config.yaml
arch: "vit"
model: "image classifier"
image_size: 48
crop_scale_min: 0.8
horizontal_flip: false
num_classes: 256
norm_position: "pre"
head_dim: 64
pooling: "class_token"
eps: 1e-10
ema_decay: 0.999
max_steps: 5200
batch_size: 64
weight_decay: 0.2
Rows from block 7 of a small image classifier, named by matrix and row number. Rows with one number belong to one neuron. Each number is 128 + 24 x the weight over its row's rms, rounded and kept within 0 to 255. All counts start at 0.
Before each neuron's rows are labels from the 100 images, of 14976, where the neuron reaches its highest value: "colour at peak" is the nearest of a few named colours to the mean colour under the peak; "top examples" is what is common among them. Only what is clearly more common there than usual is listed. The data: histories of elementary cellular automata, time running down.
# fc1: MLP up (model.blocks.7.mlp.fc1.weight, 1536x256), inputs 86-171
# fc2: MLP down (model.blocks.7.mlp.fc2.weight, 256x1536, transposed), outputs 86-171

colour at peak: white
top examples: 011 turns on
fc1.514 [104 132 130 116 129 106 123 108 128 128 145  78 117 138 179 118 130  87  97 152 155 141 128 136 135 162 132  96  43 161 138 115 150 115 123  92  79 109 114 164 145 143 157 127 103 138 158 119 146 144  96 116 107 137 116 140 107 143 172 126 141 154 115 137 135 145 126 150  74 132 120 160 145 178 136 137 151 131 104 114 160 132 103 124 139 157]
fc2.514 [164 130 101 124 113 134 136 133 165 117 104 153 108 144 148 131  67 134 132 143 117 179  81 112 142 149 148 101 136 129 135  55 137 197 124 131 112 102  74 140 144 134  83 128 126 147 133 128 128 161 162 130 118 132  97 144 159  92 121 121 119 108 118  79 128 207 116 104 104 125 130 122 125 121 125 125 122 151 122 127  93 109 115 101 117 128]

colour at peak: black
top examples: dense start
fc1.452 [150 135 157 142 120 124 112 111 161 165 127 126 118 165 178 109 118 114 144 140 129 157 121 122 113 132 136 114 145 175 128 111 143 128 111 160 140 111 138 104 137 142 148 100 143 100 143 121 105 108  83 159  99  97  66 102 103 158 112 112 126 121 130 164 109  87 120 138  86 126 139 144 164 156 132 165 145 132 103 166 165 163 103 127 124 205]
fc2.452 [124 138 124 129 115 129  58 129 119 120 115 119 124 157 124 113 145 120 137 121  89 150 140 133 120 115  98 140 103 115 120  73 123 140 125 151 142 133 134 131 137 123  78 120 125 147 130  77 114 119 229 117 120  95 153 138 186 183 121 136 149 125 124 146 114  51 119 139 146 106 131 120 153 178 112 136 141 117 135 144 112 136 130 137 125 121]

colour at peak: black
top examples: large cells
fc1.578 [137 140 142 145 121  86 118  93 122 156 110 121 114 155 122 105 184 187 120 150 133  83  93 126 130 161  90  91  92 146 171 115 135 132 111 104 158 148 124 115 136 166 121 148 155 129 157 140  83 150 101 134 129 115 129 129 135 172 103  99 131 159 134 130 127 138 171  95 128 159 134 148 142 128 121  97 143 119 112 110 100 155 156 101 150  81]
fc2.578 [124 122 131 133 121 120 156 131 132 103 134 140 148 173 128 134 149 148 132 124  59 155 122  96 152 134 107 133 167 136 109 225 116 122 123 159 132 114 122 101 119 119 136 127 114 103 143 127 121 148 156 114 136  32 134 142 243 158 127 123  95 121 171 135 134  87 117 174 130  98 138 116 145 129 106 131 115 128 133 135 107 125 143 121 138 141]

colour at peak: white
top examples: 111 turns on; 011 turns on; 001 turns on; large cells
fc1.113 [ 84 143 142 158 133  97 158 146 139 136 138 150 118 147 131  91 168 161 164 161 115 120  83 187 105 125 158 144 107 111 138 128 145 118 151  97 125 131 173  93 175 181 152 110  92 130 140 114 119 146 104 142 119 132 126 162 101 122 101 134 140 112  89 116 158  92 131 125 121 138 109 161 150 156  76 117 181  92 126 128 130 154 127 144 120 107]
fc2.113 [118 116 133 136 113 125 123 110 159 130 135 111 106 162  75 134 102 111 157 150 119 130 110 163 126 176 121 121 132 140  84  93  94 139 135 136 151 112 133 139 133 107 136 165 124 170 116 107 166 112 131 132 132 132  80 147 151  88 140 125 123 102  99 143 156 101 118 109 159 128  99   0 129 107 132 124 120 129 116 148 181 137 149  99 130 121]

colour at peak: black
top examples: large cells
fc1.337 [118 119 121 122 121 140 116  99  79 157 129 115 184 113 176 147 125 111 120 104 124 161 113 121 137  98 151 123  96 137 146 129 201 139 134 123 118 110 170 113 103 128 145 140 115 124 119 156 148 143 127  99 122 142 122 119 112 151 132 139 173 108 163 101 169  92 116 159 131 155 104 143 135 178 106 175 156 119 145 147 117 145 199 126 156 143]
fc2.337 [147 144 109 131 124 129 155 121 110 122 111 128 111 115 128 131 120 139  78 118 127 135 112 100 138 111 123 120 157 145 169 155 110 137 127 136 140 115 144 121 159 122  98 119 131 157 128 149 141 164 155 139  84 135 108 114 139 150 156 113 161 105 125 101 129 153 150 129  98 153 109 138 120  94 167 116 110 129 160 124 120 112 107 171 123 122]

colour at peak: black
top examples: large cells
fc1.239 [ 62 127 137 164  92 118 120 136 142 123 126 149 158 154 122  99 136 178 154 126 116 128 114 128 117 117 141 109 120 151 149  87 121 134  88 101 122 121 142 143 145 148 136 135  95 134 136 137 137 145 107 130 108 113 103 117  83 114 114 128 168 125 162 146 131 125 142 127 122 140 147 181 139 121 130 124 171  93 148 137 125 144 135 109 193 122]
fc2.239 [135 126 135 129 103 128 151 121 132 101 141 139 132 149 136 130 129 124 118 124   0 121 133  69 113 132 147 129 153 128 105 103 126 117 142 160 152 127 115 138 111 115 146 133 137 122 112 110 145 150  96 114 141 126 128 145 139 111 137 108 130 136 121 173 140 133 118 172 126   0 123 112 152  84 116 128 125 119 134 130 127 131 145 134 130 142]

colour at peak: white
top examples: 111 turns on; 011 turns on; 001 turns on; large cells
fc1.336 [ 81  95 135 124 113 122 153 147 119 164 138 147 101 176 176 104 150 113 131 137 146 161  77 149 185 119 184 130 109 128 106 125 181 114 147  72 121 126 155 129 137 166 162 140 118  87 141 131 127 102 146 105 109 140 118 151  77 123 106 126 124 102 170 155 125  89 111 137 101 139 112 131 153 158  93 160 163 116  91 135 179 155 113 128 159 154]
fc2.336 [119 109 134 138  83 145 135 120 161 102 120  37 116 153 110 125 110 142 109 122 152 134 118 139 157 157 140 120 135 152  88 134 146 132 123 124 127 128 129 106 123 125 154 123  90 139 112  62 127 122 111 114 143 108 133 163 129 105 110  62  98 110  97 142 146 102 105 105 152 126  71 128 117  91 129 126 124 130 124 102 124 122 145 148 129 130]

colour at peak: black
top examples: 001 turns on
fc1.128 [ 74 132 135 158 134 130 121 127 105 127 109 131 149 151 130 123 102 157 115 137 148  94 150 149 114 159 154 102 140 144 140 115 148 104 130 105 107 142 181 129 129 178 157 154 123  69 155 146 105 141 115  97 148 128 121  95 122 139 122 103 102 150 127 100 202 125 152  94  84 154 112 191 118 128 125 101 105  99 117 127 165 152 156  73 130 133]
fc2.128 [145 120 141 127 138 178 157 142 131 145 117 140 133 138 115 130  88 123 138 123 162 156 123 115 152 122 135 137 145 123 123  92 138  93 124 131 135 111  77 137  97 110 138 147 149 116 154  82 150 105  40 142 156 130 122  96 133 108 122 126  85 127 152 142 114 102  87  71 126  69 121 112  69 119 166 175 110 116 102  87 157 114 121 147 134 143]

colour at peak: white
top examples: 111 turns on; large cells
fc1.750 [109 109 154  87 124  98 136 137 101 139 123 131 146 152 152 129 149 169 104 149 107 113 112 167 134 129 160 116 114 132 152 100 142 132 113 112 143 116 171  65 120 174 141 127 120 107 123 122  95  96 133  98  93 108 109 129 108 134 177  98 175 139 139 133 170 135 132 119 114 140 109 174 128 163  91 140 135 108 117 200 108 142 151 107 144 108]
fc2.750 [177 107 154 115 103 127 102 116 136 147 131 124 161 117 149 126 171 136 124 130 140 157 149 105 135 112 144 114 131 114 132 136 167 127 131 124 135 137  81  93 134 131 156 142 127 128 145 198 103 125  98 112 108  78 188 122   0 119 124 131 134 146 133 144 143  43 115 105 136 115 160 141 130 197  99 169 143 110 126 178 122 129 145 121 104 124]

colour at peak: black
top examples: 010 turns on
fc1.3 [111  95 144 164  91 141 132 155 129 138 100 122 137 155 122 117 128 161 122 126 111 114 119 139 138 141 191 127 122 116 193 155 128 109 110  81 150 148 116 120 143 135 147 168 145 113 129 140 103 131 114 126 115  92  91 121  88 122 175 102 134 159 111 119 169  80 150 128  98 175 125 156 128 148 124 120 176 117  99 178 122 135 102  97 128 142]
fc2.3 [123 130 125 132 123 116 102 128  65 134 102 161 121 124 185 125 136 107 137 108  74 137  95 117 125 103 127 138 103 127 135 156 173 165 118 133 133 130 131 135 130 114  32 121 124 128 115  96 125 123 165 110 135 142 150 131   1 102 118 133 143 116 135  98 139 128 123 112 123 133 104 138 135 247  77 150 160 143 136 137 154 134 162 126 148 141]

colour at peak: black
top examples: 010 turns on
fc1.298 [159 120 151 116 127 132 120 146  88 142  94 140 151 135 116  91  91  99 117 119 144  87 102 115 166  94 139 170 105 166 138 126 119 124 173 137 135 128 155 107 107 124 133 119 193 147 135 112 150 133 106 131 143 109  68 104 119 129 160 128 128 115 125 121 134  81 108 159 105 160 118 122 151 120 176 105 104  92 123 194 138 108 171 119 135 114]
fc2.298 [124 122 142 139 112 142 107 131 141 118 133  95 123 117 117 145 126 114 135 122  81 127 134 122 126 152 106 135 125 111 113 157 104 112 110 163 110 141 103 137 145 115  79 118 118 139 122  88 156 138 164 126 149 132 152 142 166 150 118 146 137 132 115 136 129 143 118 128 153  92 122 118 134  50 150 123 144 139 131  20 111 115 146 146 119 136]

colour at peak: black
top examples: 010 turns on
fc1.177 [110 153 142 118 125 118 128 149 120 125 112 124 128 168 140 101 125 167 178 166 151 136 119 136 125 124 110  91  88 142 128  85 125 132 131 107 123 115 109 135 158 120 150 105 123 110 156 136 130 124 131 112 129 163 115 126 133 142 171 144 144  68 128 163 159 130 160 133  88 146  99 139 138 109 113 113 111 120 154 117 121 162 101 109 125 143]
fc2.177 [182 119  90 130 119 115 114 119 132 129 121 157 115 149 254 144 175 163 136 139 139 206  79  70 122 127 113 130 134 115 101 124 180 151 130 135 127 148 134 143 125 105 131 120 112 115 123 133 165 155 112  99 132 164 166 136 147 125 151 132 121   0 123 115 132 157  98 149 122 132 120 115 132 112 111 124 103 117 129 108 102 110 133 114 170 145]

colour at peak: black
top examples: large cells
fc1.741 [133 112 125 176 123 116 113 120 129 159 130 149 143 153 152 118 159 225 119 160 135 138 118 114 138 134 142 115 125 142 151 163 135 108  73 114 156 115 133 109 181 166 126 138 139 111 141 174 127 140 121 147  96  79  82 116 111 157 101 114 149 146 114 113 141 128 132  92 104 170 129 170 102 124 113 148 127 164 124 138  76 119 160 130 159 123]
fc2.741 [114 148 135 140 133 155 127  82 159  92 133 136 166 160 130 140 147 202  97 124 108 100 104 110 135 195  95 176 116 135 105 134 118 108 130 157 154  92 134 107 132 156 123 114 143 113 121 171 135 178  96 148 156 116 150 149  74 154 100 115 130 145 140 137 164 111 137 221 136 120 109 110 176  81  87  76 116 113 147 132 124 149 149 126 133 160]

colour at peak: black
top examples: 111 turns on; 110 turns on
fc1.647 [121 125 126  68 107 142 133 117  83 137  85 113 148 149 131 101  92 138 103 148 167 156 126 182 162 130 137 115 128 123 147 116 155 131 120 111 103  83 132 150 107 123 157 101 127 120 176 110  88 117 130 129 112 132 127  98 116 155 137 109 103 146 141 134 116 125 139 135 120 147 144  99 141 157 137 125 139 126  86 114 148 148 134 142 134 151]
fc2.647 [117 131 128 128 156 157 188 123  98 111 127 129 142 127 108 143 163 143 157 132  92 147 136 133 132 141  97 139 139 102 125 127 124 133 133 126 122 128 136 117 131 139 109 112 129 134 112 112 159 134 123 114 122 158 152 136 219 174 126 140 117 123 123 144 137 128 125 113 134 121 110 130 125   0 122 122 109 125 151  72 124 109 105 137 115 122]

colour at peak: black
top examples: sparse start
fc1.646 [108 109 159  93 101 148 130 142 113 169 159 142 112 124 177 147 154 138  92 156 184 136  76 134 138 139 134 117 130 141 147  91 150 148 159  95 150 124 153  92 134 140 162 165 125 113 130 164 127 118 105 138  79 121 107 145 112 118 160  83 131 123 112  89 126 112 119 121 102 159 136 166 151 165 128 110 132 130 103 180 128 168 158 112 137 135]
fc2.646 [123 142 120 119 118 141  82 134 185 138 135 166 136  94 131 116 152 115 128 124 145 113 137  99 157 112 178 117 132 122  84 110 163 130 130 145 147 119 140 135 135 125 137 144 117 123 134 224 126 123  90  91 104 145 160 123   0 120 131 121 129 106 123 126 120 100 117 130 138 119 133 130 156 141 118 134 100 120 130 142 145 135 151 122 121 129]

colour at peak: white
top examples: 111 turns on; 110 turns on; large cells
fc1.470 [117 134 135  93 100 142 123 119 124 127 142 136 109 158 127  99  97  84 121 134 163 148 113 178 136 122 115 101 109 147 130 105 169 146 130 151 114  85 111 162 154 120 179 104 129  90 133 129 109 115 122 104  88 122 150 104  98 126 123 107 110 113 141 138 133 165 123 157 141 123 178 104 161 131 111 132 160  84 101 126 158 157 137 106 169 134]
fc2.470 [143 128 129 112 150 163 180 112 116 154 145 189 124 135 122 129 185 157 133 118 144 161 118 133 144 153 126 150 113 116 117  83 132 144 133 102 142 128 159 104 128 147  80 125 151 128 119 107 163 149 158 139 137 161 154 170 155 159 111 112 126 117 154 141 130 156 118 101 140 100 124 133 103  31 102 141 124 131 143 116 125 141  63 133 117 115]

colour at peak: white
top examples: 111 turns on; 011 turns on; 110 turns on; 100 turns on
fc1.475 [157 103 101  97 132 115 114 132  90 131  88 136 143 159 121  89 107 142 117 118 119 111 137 105 135 113 137 151 128 129 126 134 200 100 128 149 137 106 119 139 120 116 140 118 132 111 120 108 133 116 134 139 111  96 130 130 106 141 131 152 151 156 101 160 144  60 146 171 100 114 145 150 149 239 126 181 140 115 146 155 109 148 174 140 150 135]
fc2.475 [130 154 123 129 139 117 155 142 107 103 124  60 137 138 104 119 118 110 101 131 129 140 153  93 122 125 115 135 154 161 152 147 129 118 139 107 149 119 123 133 106 111 134 139 141 128 138 108 150 115 224 168 144 154  92 112 177 152 104 148 131 131 158 133 113  81 125 147 109 124 149 125 127 140 133 137  92 128 142 116 151 149 116 157 143 128]

colour at peak: white
top examples: 111 turns on; 110 turns on; 011 turns on; dense start
fc1.485 [114 153 150 190 122 121 133 136 113 122 106 138 164 134 168 122 132 190 130 122 141 139 123 148  92 152 145 108  77 186 113  93 147  85 140 108 111 120 123 135 125 167 138 112 141  97 184 130 126 117 105 113 137 143 135 134 141 145 121 143 179 137 115 167  86 146 152 120  53 124 137 162 132 127 107 140 156  90 148 102 117 151 142 139 146 124]
fc2.485 [147 124  76 136 136 122 121 131 120 132 121 125 127  45 129 128 147 112 134 136 248 133  95 124 134 118 131 123 119 127 125  31 154 177 149 131 142 125 127 133 127 119 134 138 126 128 116 104 122 130 135 162 131 122 146 129 169 109 135 128  89 138 140 114 108 200 130 120 104 144 152 107 128  64 121 151 124 151 122 146 152 146 137 120 162 141]

colour at peak: black
top examples: large cells
fc1.361 [128  84 115 124 137 128  98 131 109 143 132 120 171 156 140 148 126 147 126 108 142 172 140 119 128 127 127 119  89 111 135 150 203 127 122 116 119 108 140 151 145 176 129 136 145 126 116 159 135 164 116 144 136 126 151 131 115 145 104 140 176 123 157 114 164 111 134 145 113 113 128 127 152 155 125 123 205 128  90 191  83 127 126  93 131 117]
fc2.361 [129 132 129 136 121 144 121 127 131 126 129 142 142 114 122 139 175 151 125 118  97 132 134  49 133 113 146 123 125 156 179 155  96 119 127 146 139 130 128 123 140 135 131 122 142 131 118 187 126 139  95 146 100  68 132 100 110 160 137  94 132 133 142 128 134 178 151 146 131 140 120 123 114 126 140 113 122 149 132 128 130 117 125 136 124 134]

colour at peak: black
top examples: 010 turns on
fc1.48 [122 145 132 138 104 126 106 113  95 167  66 137 117 142 121 116 102 133 134 145 148 133  77 151 132 124  83 135 126 141 157  88 169 128 140 119 105  90 148 121 181 151 155 103 143 118 125 120 167 146 163 143 126 128 118 108 103 143 161 101 142  86  95 131 165  96  90 113 135 151 128 128 128 131 173  90 124  81 140 137 107 120 134 119 154 175]
fc2.48 [139 102  91 123  96 127 108 109 131 123 135  95 155  97 142 123 133 125 144 121 142 159 185  96 148 130 150 120 145 107 123 155 121 106 142 127 136 156 114 154 109 115 147 141 141 138 115  92 166 136 115 124 161 116 177 129 153 151 129 143 135 122 124 134 121 161 120 115 142  98 149 139 118  77 171 129 108 132 124 118 136  91 146 143 135 111]

colour at peak: black
top examples: 011 turns on; large cells
fc1.739 [136  87 154 147 111  81  99 158  96 154 137 127 162 130 131  79 164 126 177 125 150 127 123 145 138 124 149 129 103 145  97 146 151  72 121 142 103  99 109  96 100 122 121 145 150 146 106 112 126 129 120 118 138 109 162 153  72 165 104 124 130 116 158 150 138 120 147 115 159 147 178 115 134 162 138 141 200 138 118 172 135 168 157 146 148 103]
fc2.739 [128 140 129 133 148 137 163 131  88 142 129 145 111 126 114 139 142 136 158 127 113 148 105 139 105 130 149 140 137 147 168 164 119 170 130 110 102 133 132 104 153 148  82 125 126 121 176 106  93 102 140 161 126 171 121  94 195 165 102 138 130 126 146 136 130 159 114 119 138 158 103 132  88  83 123 130 105 137 127 133 122 122 133 133 137 123]

colour at peak: white
top examples: 111 turns on; 110 turns on; 011 turns on; dense start
fc1.260 [108 133 118 132 116 148 121 124 150 137 140 106 163 124 144 139 113 144  79  99 153 134  99 159 104 131 137 105 108 149 125  65 121 112  90 124  88 157 138 127 112 120 155 125 147 107 130 126 189  98  87 104 125 138 125 109 156 152 117 114 151 169 115 154 131 137 134 140  84 158 135 153 162 120 101 145 116 119 105 145 159  79 138 151 137 122]
fc2.260 [154 118  81 144 130 119 114 117 130 186 140 112 104 107  98 131 198 157 149 161 169 151 134  83 122 115 136 117 162 118 124  78 145 177 159 134 145 178 165 124 125 140 113 124 123 135 112  95 125 117 173 160 154 125 150 141 153 115 114 135 100 129 135 122 112 149 131  75 138 150 137 126 142 100 140 129 123 124 138 111 134 126 126 144 136 127]

colour at peak: black
top examples: large cells
fc1.170 [ 95 115 181 105 119 122 160 168 101 172 114 135 159 152 155 118 127 113 112 137 130 160 117 150 109 152 152 113 139 134 168 109 160 122 134  97 122 104 122  87 100 165 172 146 169 118 156 140  98 141  78 109 103 128  93 129  77 103 173 106 117 124 170 141 142  91 134 121  66 146 119 165 145 142 133 111 118 105 116 145 134 150 117 102 131 167]
fc2.170 [132  97 125 115 134 121 145 130 138 146 137 131 147 107 150 114 174 138 129 132 102 143 127 114  95 125 174 113 157 130 115 224 167  76 123 106 187 137  88 125 136 122 140 148 119 113 161 118 104 161  89  98 121 102 130 144 129 128 125 102 127 140 113 129 133 169 125  93 113  96 134 145  92 107 116 141 120 145 112 104 142 122 105  78 133 121]

colour at peak: black
top examples: large cells
fc1.79 [106 122 121 112 100 122 132 150 114 185 124 123 125 130 182 105 120 135 120 143 164 129  98 176 153 138 132 123  93 117 154 119 160  85 126  93  93 120 125 134 138 180 144 122 142 102 158 148  97 119 105 129 135 117  80 113 101 117 122  70 110 136 151 169 153 120 121 123 103 109 137 176 142 145 108 138 121 109 123 141 138 133 136 116 119 110]
fc2.79 [140 106 115 135 137 116 117 143 152 127 146 137 144  92 149 128 106 145 138 119 144 176 134 155  75 126 168 106 144 149 172 154  55 142 110 103 114 126  99 141 131 121 135 136 128 114 134 121 108 171 111 105 129  73 117 128 155 115 123 133 114 147 143 135 117 188 116  62 116 106 192 162 119  71 123 138 133 148 109 121 165 106  78  85 134 114]

colour at peak: black
top examples: 011 turns on
fc1.240 [ 79 134 124 114 149 136 112 146 138 128  95 104 170 167 115 161 116 141 112 195 146 139 128 180 135 117 135 108 120 170 150 106 116 124 154 148 119  99 169 127 146 148 134 127 139 129 112 135 122 112 132 131 109 141 124 116 114 149 166 108 111 150  90 123 215 119 119 125 133 162 156 132 132 128 135  98 108 136 140 135 136 120 147 151 138 113]
fc2.240 [132 121 116 135 122 132 123 136 124 139 129 113 121 120 109 125 103 168 124 129 206 139 117 150 110 151 210 118 169 114 131  49 203 119 120 129 108 126 134 153 135 126 154 137 116 125 146 115 125 128  98 124  86 109 121  87 150 134 141 128 114 148  89 139 130 143 130  96 114 144 155 141  83  39 144 126 120 132 118  78 123 119 142 130 132 124]

colour at peak: white
top examples: 111 turns on; 110 turns on; 011 turns on; sparse start
fc1.493 [126  98 164 140  82 113 109 105  98 152 160 125  99 133 122 166 144 118 127 112 136 128 110 154 118 100 155 157 140  95 102 114 158  97  80 110 155 101 123  95 141 147 113 132  95 129 140 115 139  80 142 112  87 162 117 140 111 122 119 138 152 152 131 136 157  88 148 166 114 133 150 154 139 179 133 149 132 107 131 129 121 140 209  99 141 155]
fc2.493 [127 138 129 124 134 127 105 130 110 122 127 167 131 128 118 126 130 132 124 126 139 115 136 122 139 140 114 128 121 118 115 141 135 116 126 198 170 131 117 131 129 122 114 123 123 130 105 129 142 137 119 124 138 127 124   0 151 133 138 143 132 133 132 130 134 102 131 118 138 113 129 120 184 157 132 118 126 127 135 128 130 128 127 125 125 135]

colour at peak: black
top examples: 110 turns on
fc1.111 [152 114 155  67 134 116 131 120 106 163 163 137 126 166 113 110 112 124 102 149 155 151 131 154 138 182 115 133 111 167 129 135 128  98 146 119 121  67 173 109  95 121 141 136 133 114 154  88 146  80 128  79 131 112 110 118  94 123 141 111  98 121 110 128 172 154 128 105 120 138 158 119 165 145 138 129 114  94  97 122  70 126 158 146 113 132]
fc2.111 [107 126 121 112 104 122 133 100 160 120 144 153 128 127 139 129 132 164 117 116 103 102 110 131 108 137  83 123  95 125 100 163 122 143  94  96 110 141 164 142 141 146 106 162 115 122 187 182 153 151  77 121 107 154  60 111 111 120 116 131 141 119 145 108 168 161 152 140 149 137  99 166 125 137 124 130 118 127 166 105 146 126 131 127 118 102]

colour at peak: white
top examples: 110 turns on; 011 turns on; 101 turns on
fc1.663 [ 89 169 103 133 116 126 117 156 130 141  99 157 146 133 115 117 133 173 147 138 137 164  95 142 133 138 117 113  96 116 126 109 151 110  55 123 120 104 155 114 159 164 105 126 126  86 142 158 139 132 129 108 123 110 123 100 119 113 135 140 163 137 161 128 119 106 101 124 126 129 131 164 138 131 127 122 168 139 131 121 170 118 143 112 167  94]
fc2.663 [125 131 130 125 118 111 125 129 134 120 130 237 125 130 134 124 153 127 128 126 124 111 133 118 115 150 102 129 123 130  64 136 136 143 134 123 129 134 125 139 125 126 180 131 139 133 123 148 135 122 113 121 137 115 138 123 150 119 136 123 141 134 126 144 135 168 136 140 138  50 118 120 135 130 126 117 132 110 139 129 125 132 127 128 121 135]

colour at peak: white
top examples: 111 turns on; 110 turns on; 011 turns on; 101 turns on
fc1.510 [145 125 213 116 102  83  88 115 121 143 130 121 138 187 122 117 118 155 102 136 106 119 160 131 119 104 120 117 111 187 134 130 153  76 140 147  92 107 134 113 113 171 155 124 161 123 125 116 143 114 115 125 111 118 105 125 132 171  94 127 162 110 150 108 173  92 163 140 100 117 109 156 138 165 142 133 140  84 158 137  97 141 144 144 123 133]
fc2.510 [137 144 127 131 134 142  53 136 165 122 122 117 140 150 105 125 106 118 129 129  90 117 127  63  99 128 108 121 113 161 120 140 124 141 134 132 148 120 128 142 135 126 104 126 117 128 118   3 129 129 179 134 137 105 132 108 204 208 119 115 124 126 148 145 129 126 119 128 142 116 129 111 166 129 163 129 126 125 118 150 137 130 106 129 128 133]

colour at peak: white
top examples: 111 turns on; large cells
fc1.736 [114 116 136 132  79 135  96 152 132 137 141 123 135  95 143 123 149 139  95 146 130 103 102 173 152 132 136  99 158 154 120 129 153 153 140  82 156 124 137 102 106 124 113 159 102  95 146 133 127 145 120 111 101 145 113 133  72 117 155  95 122 109 150 103 128 131 124 104 126 165 138 185 150 138 135 139 123 114 109 143 173 156 154 102 167 135]
fc2.736 [126 126 127 127 134 131  64 121 129 123 125 202 127 133 139 127 116 126 128 127 124 131 136 107 145 136 127 127 127 125 122 142 147 130 130 211 130 127 119 136 126 128  97 121 128 134 117 138 132 135 146 114 136 133 133 130   0 128 125 122 123 130 116 123 129 157 127 127 125 126 114 123 138 141 125 127 132 123 132 125 129 127 116 119 127 128]

colour at peak: black
top examples: 001 turns on; large cells; rule: rule 38
fc1.38 [203 125 110 138 123  98 135 117 134 143  80 131 110 162 142 130  90 123 141 119 114 174 156 128 129 129 136 120 107 114 124 107 165 113 114 103 119 110 134 103 150 147 114 130 134  61 111 135 145 179 101 115 100 132 119 101  96 141 110 141 104  90 121  90 135 121 136 145 115 133 113 148 125 121 120 119 157 157 143 114  81 102  99  94 190 139]
fc2.38 [119 141 129 135 134 123  94 133 144 116 132 136 122 117 117 131 140 118 140 126 139 136 137 117 112 131  95 134 126 130 140 210 145 111 122 132 139 134 116 147 135 120  89 123 122 132 140 117 137 153 150 101 134 119 134 116 220 130 135 135 138 132 119 121 134 146 138 113 148 132 117 121 141  66 146 120 133 130 137 113 120 121 142 131 127 133]

colour at peak: black
top examples: large cells
fc1.529 [153  89 129 165 118 124 111 110 131 173 145 156 124 128 136 148 148 225 122 153 146 142  99 132 134 141 154 108 122 121 143 148 143 107  77 105 147 143 146  83 149 163 127 125 117 111 120 168 125 121 130 121 119 100 123 151  98 139 132 137 199 162  93 113 143 144 131  98 117 150 128 170 106 120 120 123 137 161 140 160  81 141 146 139 137 128]
fc2.529 [112 122 118 142 116 147 133  98 154  99 132 133 180 157 145 140 124 171  99 126 109 105 100 141 154 147 122 135 131 158 117 140 118 128 132 157 143 106 133 109 136 140 122  95 135  93 128 197 136 167 130 131 129 129 161 216  41 188  97 106 124 116 158 128 136  88 139 204 136 123 118 115 170  50 102 110 100 108 135 119 137 148 145 140 143 132]